From a checkpoint of a small model that answers yes/no questions on an image's attributes.
Data: trained on drawn branching plants, 72500 training examples, 54.0 epochs.
Rows from block 5 of the fusion encoder, named by matrix and row number. Rows with one number belong to one attention dimension. Each number is 128 + 24 x the weight over its row's rms, rounded and kept within 0 to 255. All counts start at 0. Numbers have three digits each.
# q: attention query (fusion_encoder.blocks.5.attn.q.weight, 256x256), inputs 128-255
# k: attention key (fusion_encoder.blocks.5.attn.k.weight, 256x256), inputs 128-255
q.201:097070147154101126112161123131104109141112107112160067113123142142154146135129142130157141151116135138124110118140132148113177149124094121148160104137116132161101115111134141122124136140122100084088153100159132111124165110117113090120103110143153153160143148096099134077096153102135146122165110116109121153155123167149112157119156128115147131121121121085148139132107090112145097126127
k.201:125135134168122147116128110166129128147155146131109084130090164102151135100124138119166154136148161140082069121175099103155158155099130094136162142130148144165088121139160152151095167131101142116077116159125138135136148093139168105170122138115149160177134087112098116081143145155122120098121121162129114151120146157125087118132123125116162137083126107127109077158144106164120076134111
q.202:143131118131122149116110104070139120109123124135143164135115129115119124140126134134103137149136139123147123096074065178139103109107134158136085134103135124107101102122122132143116129125120157122129156160104127140075129112107110124094136115154148139117142162160118159126138130161150131184123120177162139131210132136115104171152095111155135130162103113149061167118117125119143145119082
k.202:121140134140093150129032097080082135148125135125114141115138149110122149137134135153147134134122130126122126129121133133130123141116095129133146117123126094127083090099105145115148168095093171157137121142135129140134113138126119149122143133129123133119099096150133181181141116133140149172127126143128135122167101128112068119133128127130120146126136134169069131133162127109145130122121
q.203:098095160068135077141155157196133106170137119135170121053143133151144070142134163155150153140125158154113112122172093144111130109148110179131110081126171113066154111147131136148110155136118106158142133117115086159115104122156113095147127125137124064119132159127148144102135148189166140139132136137106123156124143116102074127113100140091138141105127120142109132131103128146089118134071
k.203:105081135089138122164127136177148104147133131114128125069172137152154109138131138134168151173131133166129146128157136139106089119158121160116146114114169116060128128147121136121110138162133143176148143094123126135105141118176115121122145121095121093129151166125098169116119137172094133147120139141124150143107153083094108146139100154133140161130122098121113122141150136158072122134079
q.204:152125156138155186140094136161070120142161117101125099089146129111125143150116116128112166100138139144118120137132154109118127125095129081113169127146137162143106143149129140117119069134099109147141143147146135112143157106134113121092164144148138145110121171095092112154154122070146133152140113173120101122071111113103119078145166165157176128128062070084125081135145133124111138169160
k.204:134118174165119186143095160146103146120150111110129094087120095118105112143117114121162147100139163136129108129151127092116143122098136080097127101163132170124097123123151130157148083142114119136082112116124140122141129114150123167080159150163114118116170142115131106129160086140148126173138111149122161144170144115099095115098164161168135096143106107088063110139111125134111128132163
q.205:111113125121118148123196156181089123126129112090129109094135128111154128147124133144160153117115108098085099187128178120120134150165135120124143144130146132159130148123180131095117139147143134128140140096135115129164151129129145112134125138087133119170110148110112139111138090096100138148124106146087152131041132153113131086106129127130161119106094095148065125132167086145076153114142
k.205:108109158158147147106173130133139120093140138113173128134123160140140108177146131112159132120159126126132093119085125156115135124150128108109119114114108166146148128128159098108084126208104114100147140082135096162142114134145153112145119088155149102145138178158137116057135137152151118160133113163100153126131158187087111101087070141123109116141130098111080130124155116132117132139107
q.206:105098152152113177112156148115089136129119133105124125126122171132114116120161125146140089111081124078116104134123184120122152107151152111135140131153170147195118131107156118118123078137145131136072148109141111118118130147089147151142127146134158116108147111124076137144132135164078099171170091100139171177134132167109140112126126113148114112099148080135143143135134124122130097122183
k.206:132096131140125157106146180136054126138129137101160130152106193128139117121133121097109079116113150090129133165112160134151131128149140134140153138161118128187118109103125103170094084138130121121080132114131116095114125121135128133169130151152144096092135143147115132084141113161097097154179115120144158170104114132125093136097097115171107150115113105120139139093117112128154099139145
q.207:136167130130139118138121119079125132146118124152100124146135113116112145125115111147162118077113108123162146162122129151127109104105136111133162104153100136140121123161106122168115121132114151123144108118164138114136122164177101092113123141131135155147089131165115125178112121090153119127117134096169120133153109136150128152110134158113155140144089161105064081133148134128156124147121
k.207:132186106148116156150123127081181136161117070152119092102108087106145133103076122127128131115086089121129157157102141102115066113123138128160121119118139152100112127121118120157125139134131116130180147096126132088135128124143131111086101140130127164146130128154100137113116115100122122154093141120143115137080125130137147154148166129106182112158156166139064130126121122124150123143169
q.208:120152115151114167117110106067094158132112144127138080172132121121121145141148095131148123065131133129097163185171152144124155145118168100078113136124129120138110162109134120147137170157138156118121117082145156064133144118126120142138152184157139126135128112138122078131131166109099106095157136091119064160134102109154120092115156126134136153106147117108186095114136142128111108095179
k.208:121149113145107147110162136102121163112105141103120110128092154120115172135172136154167098085143132115145125191119153130138133127131143097114060115135079184159158104121119110162126122146164104087082126123151134102121151118147101113140115122186119139130149096186156101159121152143094153100136097159107079111119110148133147143133117100144103149147118213129172146101092116118149119141158
q.209:086133147126140126121166134200119124153146134090129059091123156102099141093135119182109154094144139111110143115129121142133132100118132114143146129122128121164151132119117131093093106146146097150118117091130121140117129110116123130109142119139128133139163171107176108154143133038192139118151113154118055129147107149114142075125137132139148095106088120095122144144130112114092084138155
k.209:115120155167110152112140120194129138155139109093075072114105143073126134081146112136111123098145130136159138162150149079131133131124125099176141121153129163125101152158142114087126104138133126125111124158111164119118120100147123124110126150100124105130128132108157150111141095123117115114144159115128101112123136098136138106111185132168122106093150079121102115131106157105104116138141
q.210:112127111092138097109116108185124113146123147111148119156148106117131130144136086152103146160166092151100137105096093149121121136146111159102128117119123122110137138133139121089153177101155135115149140114109114133140146117133123089115094096143129122146110134117155155078102101141142154092125114127123097090143122106137134106150166107134140153121061125156155130116131136126103095128104
k.210:120135139121130106085085082141169077110129138133111146122145099143168125144174101127107150140165133135121144107123117151128144122148077126103148124120095102083134155131133126114121172135120151091171176114117090143144107109099165112096090096084129142120136111149184170126097102123156199101117113168126139141159158141124133131110142124097113129139114138140155108117132143117111107140128
q.211:150132143165106161150134120137125143146141108140133073089131125121105141121093124136146120164126178107136184134085106148115107150089135102145147157107139168132088140139131157132138108168073152140112135149134153148122121121175113138121120170124121136109122134119086131183165116115139139173095124173122111114103136137094076119082121143139137129122131135098061085147130118123117146133124
k.211:130126124150135144144165119151149141122158125130137098068123129128113109132122150160142118139138158125112209119127111113134128118096143079154144125153153120135074146128121138138125106128124142143081155157122184157119136135116132134097161148151159130103116156108116133166135123104145111169113117103142118155126122128110113086092183143147172105136092107059069093167111158129118142177135
q.212:151158105115119156104148141115099144113128136082115153134116138101108103128141124130103147142190093128069097196139148119141126147130125110142161152089127101119120157140152127130136085112157138121148162166136131123143160117121147129130144138148122124156080125076109118114108115155110157163142172133100099113115112132151134074106107112170138136132160089145169135128108086110127104085136
k.212:134148134152129139117120136104102151105102124099168171177077127115134066133135120110124128154152121113087113123087105158145128138093130133101141114121120092116159161133172105111155139125152106107126105161127128157122128127103135155116104146133144139159114132091157120072122107167121136131161136072111106113151134114129104090104103122123112101140149120148183131102090142114136112138118
q.213:140164130114140118123117085140161095109115130126101134119096118137136171148108145135111141118138103137136146100150134174114102122149102137137110125145093143100113120141126111085154146122095148105160118123137152119147146125124086120116126086151120167152138156163167124135111121082141145103124130092134076111139106090147160124142169097086148138152094171128093126109143157123160114134122
k.213:170159107129125139141100065160181114133129132157105108110108109110095171124110135161117149120121101153128146103106108130105110114139126128139127116143147154078134119150133132092161125115118155108114174115127137127162133115139136125074114109136116149159130121149120125110119140108122129093082123159127079116146151095134141121149163130082162134143116170117125120157146135127156100127118
q.214:130123127156106128146167122100164122123133101140143102138161131122133140130091140116185111153109154150156119169110131153111124112102113128128138144097133140117103109098138150105079138136112138112138096121120091157121119125135158104094139144114118135155112153149131124107131155104174129186096129162124133133159158171124090163111119174112139103135167122137060132133121089132098191124105
k.214:127119133151132115110129113128130116129181105168124119137121126090147139175114134105191114136124101150145085143083097124135094134119108118114120118090133167155096112123120156092097157137120116141149074136130124164129111124147136100121140112138145132121088162123093142117149155145120122160092153177124140152111135144123100137144140143108163130139160145119066122123132108117108187152128
q.215:114138106122101101109166149104093150089115117093152132160158110133117102136120128091140110116170142120161152167115149102113141123114161123102114169090141114177135161122141134166127125153141122145105098065128096157123114135102161146147133159070124144138109120127096120111139116115106089127150156168146153138080125154118156158117087118155100116139120111141168153137130097135112187110138
k.215:101110123124109072136198170078103149109135109115121136174128106157146101160122129099136095128176160127149145144146106129125143128108173098102110145090149103191138161119119122121124123132124127139135076125126092147119110159120135130169136138128121128081115102138149110158117124105111111141172174099158131113103123162129176115095089118135100130133121100168108169117145109126125180116158
q.216:108081114147112111161174123140125148137128095135135109124128134133161109145134156140203153139102116145111088146130110149089161134108126116115121130137132141146141099109140145114086137146131122102102113076134107164135143137136155087130120127098140155163116099116066125108136125099122118148130083124134148132135162190129101121110129161148149103104088106079117115142147079124102174115133
k.216:117101146140125132124166123119119114140175103131118129152088149139137131137134153112209104130153118173085081100153109120133115139127168103150125145104125162140105108137150143130083135155099129126132112111130115143143111131138154066162121109129146161150129157135103105073138119141130127140107108167140117123106171200121088108122127157134144143104109125108098118121133086152117180155112
q.217:132130130161127125126187113097134131131104112129144115137131161173109149123134147150149078118105121118158100158116141167133103113114157137094110096081139123153145081092123120132116096128146133111141092133111105152097094120106143131089138112158155145105111131124096176149115154100126109193097095142135139143209147175111118155146123134161106108125194119131119153096124127092121162143129
k.217:169107127156141123135103092129062108151138120115110100116105116151124175124115125112165072112153120131165130136159095142160068143152155139076185118087136116121098091121125120128114115078119169119135103118111143114139113132101153103108173137156130128085084121112102160126090136111104098169095126152139084147143134132130128131141133102151095133132132151122121127098117093148139182159097
q.218:107109155093174126123090133169079108173157128128119116085105160138134107116150111157104176119149126127109106095158112113145138115110135122157150087120136114137137111140110129188158137083146101138106164104135158113104142117163105128134114125155158113101146125084118112146128142120106148107157163154102095117161116111116101105123172124167148135106104113112160108144104137110138092152143
k.218:111137152090137159145081146126114112138105147071103085085110129158123098120140100136108169147158161145108126107195148126127143123095132130139183132159152141076125115134136131176144141113082117122093187136139143143090144128140129130118130144125146152126167084111129110132107149119136107121158126115147109115164155094102121109109128132139126125088136120149105117149107132166108127115126
q.219:122124126114178080168158138177171136140168121199136152144096095112140071114113121135150139149126138172119090167126070114116162121081149171128125121125149107112153128136123136150143138090155090141126105175076150164122119123175125119100135129104105092091103117132108132105134115150155104118087159111149159116162125098134127114155105136129146124128114128115094104124099136134117154167078
k.219:110120133096151128146112116097154096133158125100113142125138101150130150110129116151119118142121128102089143136168133124089135135123112156134135121145140059114098107137132122157110135158136106143186141095122106123114103153171137127068139113087098145155136159136154142103110141139149154142114110125114160097116116151129128168145139186103124125172173130122119124120128153140079184155128
q.220:126111095115128080139131113128121137098110122127146123159146095184117128137115143117125102119171118182151159132158116104121127130141129145064074116083119117133178119101116131162153138125140096101166090091116121127136132128118115132111117112104113173105108105132143127110096140115124113069136121128125134095146120128124168160136128141136065098177134143169204124134112149112136163141112
k.220:133109101124140096139159108109149118112110133137071122154137090175141161118108110110121129128182126176127133109196107125103155125157161115080098118093124116110170135124140154141161129114137130112120091125123110124124150132135129138141112127113107179123124045118118138157105097088091130104115143126142118086144142157119202124146126157126081108174106117192167121127134132131114178129120
q.221:168135114119126086125145084171122104136162132105112131135125143154143149139106153133136079110154141120180126073126132185120111124114174149095146120140119098160141082099126127107119122106119136124132123142095126149122135119117139101088156110147125165090071135103162143138137124085180109147118113165145117109181125127121135146158118123133102122124114089112165132101142123108123184143127
k.221:153113131129133096162155086184122101142163105170130105105090123140146125124107144125140097139150127143173141058126088163127113155124128122095140098115129092137139076105135140109127112044143133118097125096096131160125136134137144115093137102116123155069085129103132165146125119084131112118119098149140110110179145124145156115116145127132089114126135147139133143111124114130147161141131
q.222:152123125143147131117108130123139143123121102067109132094122151125126145139133145121124127071084153128171124103109210134125095083141155129135134114143158145132142126137125110147107131173116145155127154083141114144107107131134106113112130144150156110169152155148173149118127122103114111165119124142137163164144127131123108142127151146121145150112173105160080137104155124111119112105148
k.222:163144098162156127119070119130144147159142094143131100081141165088132152137100152106170140102115137121149149125118152129120104111162132149123164143153134137123118107120108122138089133138123123148120140112128113137136120129139105127133121163145147061170116088145121150131125142127136106203121115171136139161152122133134107107130130160108145138121175125159072127112148116140132113131163
q.223:162131125106140101101154141105117128092130148146126184178153117104121099138128124119090137161163108115074102131117073107144101143123142135106119123117156085146115138130125126135146113114142114121173154158086142117124129115098129105100168098090131130088103128145124132092114155159136120144134149145112155125157136093151155158179111128158129133150098146144098138139110142122124160154101
k.223:117137141108109125114096129091081111103093156140138170149172105128117120124157133118143117155147086123077116114097106125115170185132099134095145123116138098138102130112109126152130136095135114127129159121110147120133107139112141177066132117100120122090140103136158149120137130121143163139148113081103163115151127131127145155107095146149096120170117121170142156129131167134117160120113
q.224:113105155141140111112117155160143097143116148150110120121107179145145155115153088131149094129106114129159125119139108169108103131090123131152130136143116131095138108140122118142108117076111110108159117154126082127130135132159133131180136172138146123159119175122114137159126123126103154161108134131124152128116106139137067135120147139152106083146143147112178135134119156162141113144094
k.224:108115139146126112078164132123082110168123103108105132136100101109152137123147070115126121121117110125127127109111153157127128123145124099167151111166129107118123139111126123119112164143113136136110145070153121137147085111125072128141150113118131116173116179125198144137148098188171130107147150159147131103176106115150108144118120079131124175126182086165105141147109145145150148128137
q.225:148160115147163104133133141140085087149145082131145135108133120117128163117107122143108129113158121096114139104118140138123132119139163144139122121095129155112156126127117118105082144118146158154187098134147096127097096123151137140120138109134140118144085137094148147119138127055139087116151111133063107114125158155135163051150165120117098124129080133147157122111113090126102087109126
k.225:115109104127140114144153136104129164093125158151164162096142114164116115121118155127116115147153114074149103124141155153142128111153086139102124100112102107080176115097138160118107148086138143118134206114101096131114116148140117156183091154134125141124107076160085096115109115119116129164186095116145157158112135088149139125118123166123095131155121145103185145140124112110127119115121
q.226:116132151106153136130158100075146165098168140117099173149112169142143103147119136119118147132122151110129085166161114087118124134112148090160128173150144143144097157137135134113170106135145115169095069137154115120123161152098115156173126156109134130116163151116127104117134125131074142114133123091152159187088119146121091143127122130131167169144144137147081133140142143153143124107135
k.226:121166139104145117107128127087101110147116142131137172129109154139116129138113125136111114140128157145129106085120113136148122107178114112145113088163123100132091129134115116144156120130119139118080181166146135112135157162125123132075124118107129109154146171128109153095098163140094128152166111139129111137130138136159110099149142107128169127080062134089080077138107116129139125169127
q.227:129128094089108120119097151126092124121111148124140190116095107140095126134153127120145182135106156102077157121126119117143157138142099126141137121146116115154199148102141101137117183075125128113115178104104123139143118095117125148131081084091125131098159109156160163108125129158124144114106135118158132122109132120112139100088116115144133120112138103168173129156139126143111155096101
k.227:161125127162120152121147172137104159134129089071115138121117136140133160128140111117126081120158108118164109123140116085144071124088164133103131125122098127161138103128106115168121102115142107113165116102124132140133137119126121135155139113166113155097157186086203096128149110077132148098134121150147078123102112140118131091171157096118121119101136140131155107116110124102131127136172
q.228:126129118128115114131094130112145107170105123125137113176117126165114173114083138103140110163113137169080115088093077116133115137086086150116080126160116104091088096119115131176127168119114123132140149133097113156121123114137150104101117104148119106140133090132137140152140136150132129114165127130130044107202144138117100151123120136080149110110136122134136130114128141114116143178118
k.228:106091144152111152119163141114111125119134125107109022195091173120138090122101143146101111142092098145103119133106122095136109151081129139131124164110131126158095153141123159124155146166098127114126102102161086115134158142068151133137136167099125129158142110158142132105107128155124141139157137114128135130113145157146075093079126160122149099148149130137115103129139120161114134117151
q.229:145133090125139098113086123121166128124134153110128117118137156093096120121133114106107123098106135117168129171161171129117130101102173144104105132148145146196133082128145133124117071106141144118111163121132151124106130126113150097167126114110119172106089095114113120162158155156080111131161131181136189124138142097138132140143117147142099117114132085183140119097142132088143126119117
k.229:147159122142109117133098117142149100145139099062135162104137108129118135114122153112166128102181174181077108152136131119161090132137199113110153113099121133135153113130116104140135162163146159133175064159135130146140138111141134142162120109127131134137118141104156139105136147153148147115096123146107139148128165144119142070118101126113146114086159085123146115113141143110127119100110
q.230:148097130108116142152132121146106115150114151125114117055114146142128159109145167149157110131119090116089122118162094103102121150131137094112122102114102132122114114129123134112146124159123099113130146152118161114109113102107140143095105103147136152106132065085149158104142123118143153068140087094096076132119161110127153099118128116153145096141080158083222100114102116127104112120138
k.230:101132103130130125112133133134108140109131103168121138209126084085101091142159127125147167117123093097074141130087130135125146147124091114149116152118118125205133131120143150098121130120097131116145130110136087146168124137146133131096140140128092130152087057108119141113114092090144111100133143148139131108102092119140139132169129086088131129157167103144151143108130107120140107109156
q.231:144138112142154134159108132126097133124146116113151101086134108137122195109129159143097115106142122097141142134162117100110103148089122130131176173133106159120115108134158133105157139139158081146170089149134147174126116113113160128132121084109111142104125117125158130083139129101158131044174150096150096127074118115143137133117102083132109124159110145089103119114142101147139132081155
k.231:112124137107129162122092156155100111137140130189129146155106144100112113110173137169166189140092124064075165112082116146126168134136127131152092122127147160144144130105148140128136172114120156124119154131094111155159139137150116125119133121135124109149102103088114122148142143090128106135155094144101125079125121135130122065182160109120147127116104115134158109168120118093101104138128
q.232:119138090128123155116131142171129123105151139127131160159109129103137145160098110132120162139147139135150142113091132134141117118138129099152118151147142134145148143101139143117128125086130169138101132097143100162144144137149103119132105127129137098149072161130136117086146147129107113187128167162144155123112115179128114101110134153111174135109152088149084162176141100130131149106115
k.232:118125160145109113136171168130123134138158132076132074066130175171131134095134135140092102109137125126182112138167124154105080101090112169097130093156143100109144092145109127140112115128123133121114183134166152122091135130135132115177127138110122139071127181100156119107128165168117140136113177146121162139109151089121106129135109143138116132084152149102165140122117119126135137126155
q.233:117115093122115114129056127155130146160141139179123116143106156141132159127103183166159142156087113123073127116128113108131164123180093161121109102123139119105120153138135127130160161155140100135168160163130100137111137124154136124088102123147113074128086126123099145142125123161123133123133088113089139149167146081121140117142168124082144150135095150106146119134126146112118098120104
k.233:105136129137163123142100112168072128119141114120127052156152149154107154135147148143135137118117101102138143127110111084139122111129137145130129128153121106123091134129103128170141111200134126156140135190129072135116143159099116142098112140140108114126127126108116134159146111146140159094151113133134124148173138133100111116127144129075150129167126117105055134111141129086151137116184
q.234:141126104124105132163110155102093102128134129107145101097089160156129119104149155154132105140170121126129097110158112132113123153111171142093105071104118160152140097132142115128150144143108086100156090122102144120118095102123154099118129085133138166107146106114120130154113151137169149066167117140100110096129157128160115114146103153114068111087094136124201127083144138107103120120134
k.234:117145117173120129107104156099144101112094143141147153204161068092077134149148173099107164120178142104086200121107144089104094145143132093148124164113113140159182135105160132078101116111099170139125141088127146136137147155126133155126099096120113141135107104120148139105134145137134073136106160146108159109103136139142138118126111106110125143154142126138146098127147131131143107099150
q.235:159154134123098116123122135106149139087134137143159144162126081130129147107120104105115137145133157160144163160129092116136121126166106137129152157108120112145169154133145129127146159109106121112172112154123155119139113111118128118135120118119108147126141098158170129140106129121171114104112141186157162101093121110113176134105089107107083146142135198161135163160120096149149167111100
k.235:135124111115156165145102131174138117148101164125121079120051131120144127113137133141183103135181103102141116159147089138125122151078158144077144123136124166104126126147140107157123127134150152125154135133099177115109111132140145124094123101141142146108127115117097127141124065083117134103135100126165115127145136126116113140109155142126100107120119122174168116089144144108126147162114
q.236:093145126115131142136152131146126134113152094105143152107153137131158117174087148122102115170156118139177127160096113147139136134102118128079167111128122107109131124121115114119104132118113132115148106120133082145167116092121110096143153104103143140147103214131152091113105084087159122144114143168156149141112103158130106139141082126107138142157096077125136153126136108099141173125109
k.236:118125131123123157146114137121136127092109163142093142129156130087096120121128109102113139085098115096143201131162140101136114108150118112140153123110115128119127120115138136115126089095114127140107118098105127093116120138122103118167120150133144105102130193123108124154153134122101085161118115127106137153123123124084165108106173132183109128135082154133201125142146094114107075110129
q.237:149154138136137110153155134112108083159139134144123079118108131104148151097115116134103082150165106122173136090110130119126101127086177130112146112133104160101043092120094123142153127163127117125168085134124154103102143125128120126125155109150134141126129170127130116107118124086160160100127104135143113124120134117118139083179138118099093122129068206125139141131100129125138135142152
k.237:111137144112121133108150135076141124090112144163138178203089126136138102146125152142183149149096115143082131133106102158111153152166071138137125123112141123091170165123165138101151158089106158115157124066109103138140114126128132123139111107124142097127111131162107148102089143129135106137105148139138167118087119147100129150122101133117095133178135122173104145177131131146102113114083
q.238:133121135093164101123180109179151127130129124175095165022135151111156126153127143142137128146127101102105157110142136151135146129179113121163136099126130089122077122152125107111164118144152144132129141169129143111138175129136118154115154144120109110090106188084142122102147107097098132138101083099119110163129124107128122072126134080155188129150084141103164109131103118131126131125154
k.238:108085121097159118126135092086096155103147121133139202092142120119125129130111109117128142118103101107130063117109161133140153126155092110124114127124134122150129139094136146148122119114116149122139128154130106154141123128101092140161146142122127122157136171163088098094104090130109122164154108114140166129109128135105141118142138137096150157182158124159107155171135126128144095093112
q.239:160135119177122086120112132131124117125128128097161140124118129132154121143120137108113079141149117131138113138142123158120119134104134128039122112121097104123137108080123115106113127101155138108143130127094088149155088123110123129142132070109137165094109143102116140161076139133168087126149145096162130115123114162144147125146116119120074129163126125116142164099137120118107130162159
k.239:128124094126128114135084154092186112117081158115121154172130153142127110132144130122102149115113097095092128170131161101135167122121191121162153131105100155135118149148163112107122153099143106119132101111141153073133145117122123146150101138121131140140153151156124105128130096145123109113145104101108118118121119150134093111125151144111165155120147135138203100123141107109106096095099
q.240:158102162135126135107149134105137143119113129102137116148144173111161113130131073125156125122144124133165130185118148084109108132127172061131085141133124155133106141122129119100133123088141101123120095172144143091144113135089134147181119178139148102164104128150134116103135094152089082202119141119115157170111109168109088135089123138129098142127108122195160132134123121130116111141160
k.240:132128120126131089096192079161100109143157105101099119106117143123121148107127115111124109146104113138134154134123179153150163167129075133143114099114153054138131142160131128120122142109132101140141101145130121166122129141109144127153145103153125125142137169133146149140110117153117183137138100155125124087177121112144118174134106120137101133102153130155167150109140131133108126134122
q.241:133145109096136102119160097098127142131117161137096170092124136112123140110124154121124168148162088115155169084180115107135143146151176114089119074127123147109114121111157096128129122164155140145157135135120160112130148111129119142107144117125118128097123185137101139093113106121090163070125068146135181142142124098114160075136120100147113113115144139163184121116107170095087126105144
k.241:139131135142141128132082107129107136102110125139141173139142140144104131132144173129139148110130153143199127117171185129130096126145096173128177093122105132121146096124124132128121108110125108087121121137089102126135105132136093127138148130153098151150081165134124151153102147127128120127115136108163179171123137134098152131134104107132076104155147108197136125090135154122127102131154
q.242:130132124124134171128035163151118151126108109085143122136136175158134187150133129129135107126108092135136095180153139124093101135117127152124179119117125153125213102103131119114100132143118067118142128101116080131129101118150135138128112101097117145132088099089130147130113142107190096115148114135100143130097146127108140141114113105125139108130127131091175101104134097131120148092098
k.242:116145106123128104134096196191093138096106146124092124159130110113105096106178134127098175109141121102136189138140124121141146107144159140121056071103100137167144152121158139170097132125132081131107155141107111160135144123146139149146116113099121127136131128088118105154147104112135142105145139149106125114102110120132141079147152129112110094112093162130186113127132123086113138143137
q.243:128116137139130097087078129117128148163113120120112065199145132164107171100158114136137117112077113135108153155152196130140126123111102153153101107134131094093137129112137143125128127107102154149091183118114077116122114131120115127160114115158124125146111086134087170158121133137116146110150112102112116131164120131085139091085156109140105131178161138180120135116145139103123147149159
k.243:133152100137127077130112123114123140126134116115113087113110150122166114127124129118160100140121094096082108153116085166149101167116130158125100113116113136048088147189123101167128175170155097133181130187118080117157171124109135128118116118136136127139104095157164143100124140135129134090129121139135117091159131173159076100139123090090152131114116098123096112094142127145121159162105
q.244:151176104104123125118063135169128102130146121156132133124076110081110182138113150121108162125153147095114144125102123133125116116101155083147148169144117155181094128151136112092134122130150139135116182152137194130117167110141134120105110087167135131108109099096169125146175151118123123097122110150130080127118132094143109135160106117122160153096125129131108114135102134124115131119133
k.244:119071127107118149115114131160082130155161115081133149147098133140131120132149126128180114098138112141087104131154109078122094139119174120090124186146096138186135129136150153103128157137130138096144091132128157149131101116112138105157117133123111134136175097080169111112137122126159142079149150113101150147098150135129105083136093110123147133097095090118133145136151109141116126115137
q.245:139132115136128123104076088117192112129122120137094105194109118091112167147099107149127118141131095136070119153092146143116135116094130107177130136108142132125108124131118114103121131150133137137114143131115123093154142134152121135120125119162118101173098145115095117150139146123134143145100098104103093135157116133113049133145155125103158146173154119122083133124128143137127133136138
k.245:127103140145080083129120125129144135141142156101122107166092141150133148138143103084122082113113110116119102101150120118100108160103148109102095171095096109136039118129132135114134119124126119087095134152144163116153109124090147104128140131122117154128166090135174114082104153168161120061146133115109136143145145145181111150138081123116095124131093112110113114124144150167140134132119
q.246:161114123097101122128128131132110097133105133145161180138103155163141117138144154127139125172156125147039101097138128154106152158180157114093100100092120112123132125123128119106110116137131135111127145153114168132138127107122152109082127093139153164071145102120138152117124129137120130087134101122101086127149173135149125130140101151157114144090087105108202147116117123125098120124110
k.246:149113119157141119130135145098153149133116146103145156160168110088108111131145150102079136125140140115158106144139181095104123139112160104123125160094077163166144145134141137125119073085098121128118109115159159072139159140087107161139140120173115154166138085139093132108152082132119120133116173130156144122111113115132144157119107108106126150117165156146140109096118107134156109081170
q.247:162103112149150143122093100139129126140132142128103099112136179095104125137150132121116147098121090115146118157129163087105127126112196091098136136112104172138097081090119127125110060194157143131129137142138131127124141123123120141111132120154134147121064084082089109116131155103125109127144094132116132151125159126133162124145155118117128100148100124081151132100136142097134103125178
k.247:126170084124137088130092127182158132142137115150120152162161148176123095144164155113135194154132123121086124103120138154132140138157112122102110092104103104146135140141160128096138139137113101120169143147122135124147139128131120136132104102120138155139076091104096149120125134133134129085113138153134124142132123117138146121167100108123124124093143116070189107131132127113120110120126
q.248:136114135104088090092177117161144115120094168185128205121116138144127101136133116125186144200121085135097138107122116131145163130158094102174131110114165052097151130114138151121097160095142143123083188140122126160143132132141125137052107147092128111105125158122118168086119111138114114155127104105089138146140141120140148111103139123178152135147121136127185122157109158143115130137097
k.248:141149135144158125138187132079128177137130113061110145118149166150137138132126104134092107119118133125179060167137154127126142123105121143131133090140108123147130132153108123149152107112127103134140130165125135118113148135103127139121169154160124114140176174161126111115112101132108147128115171134141120144110118133137126168113134128093120108117185155120083118109124115092164140137133
q.249:144144141103122125138090086107098123123140109126137161184104084128170165132139107142104112093108139131115121105172159136136122118144128165120129119141112135077079156141115115121151146125151147126141119120117116083137129135121121160160112110145116120142152103143145151105091138144132122112086150082167163146146118111092140144122155111066110167136146148155090145163096132126153139093126
k.249:137139128104145114149135088139117144111108115137096085103092151122136158154148131123118081098116087127147142091105142172124132118138155159119104103143093109063105115117113113154136128183149157097166149091133128126165139131118094146074134123152149166112141144167127118122098113114155129103146056098163117113143124118137130143179147114139103145152130144151065149140095121126146133169112
q.250:122112147115127102124166142119136132130123159145127168123144143159156123128106126117126140142126115131112125113137154084114142141194152110126103104119124095097122163139123116144135103057155140130129093144157123069131144151083110139145126138141151124115148186149136148138110098164091126168105115138116115166148132139109107145124142128144116143122114129163153119145108125133126121141129
k.250:154116139122149127089184099087147156123157131135132165127150156100131102121087097146128107142132140150160099150099100111135151121145088135150158135124145110112112140116109124130134134067115129144174111130164115100147119131146110156113173158133142091132087209123124115120140089117102142214131122140131101151148121148116105144142137126124139158168130160136152176127114143142152117148158
q.251:131131137162117183141142143071099103131130103102145153146116144148126097125132116140101121138161162129064100107106082090097126149129141082136112154126117177132125147121128136128133093123127125140130084119146130132116116151103151121116116127149123134143204103116124121155146138133103136117123143146131098142101154186124101164139088150129123129095088120093100108105120162142118091141132
k.251:115130118125115122119144127093135122140150131144149143144175126127119114140143142116112151201157165149113176097110141137091113125121085083127099154136123114178137127127123143067105102100086111119092157082157140086131116142126138116117126125118161144160114093107117148119118155155115080173138138158130114125116133114128129109110092123161157120114083185113149103147129140152100128127151
q.252:140127132153108123152151101102075124151136097116157058128125117133153139137107109107136076137141097144141094113125100123127093126105166163067136139129127174108048078124116138140138165222096112138167059138137108128116100140127147112134154136137124137136146146140110110120097133103152145132125092114148129130124149125133149122192128151078077137124115171126076134098137113144134120160155
k.252:120158122113129153131060125062166105110103131206146148179121090139116103136127145112140174140061121141072167116090152109145183111167115119216104129145147129118133174134136136120170133097112163139138111107125134116118132135149122171111085105129128121140153118137127127149149150133114153138121093123116129086139111111110147133140175156127141148168125113159093117154139158146114104108099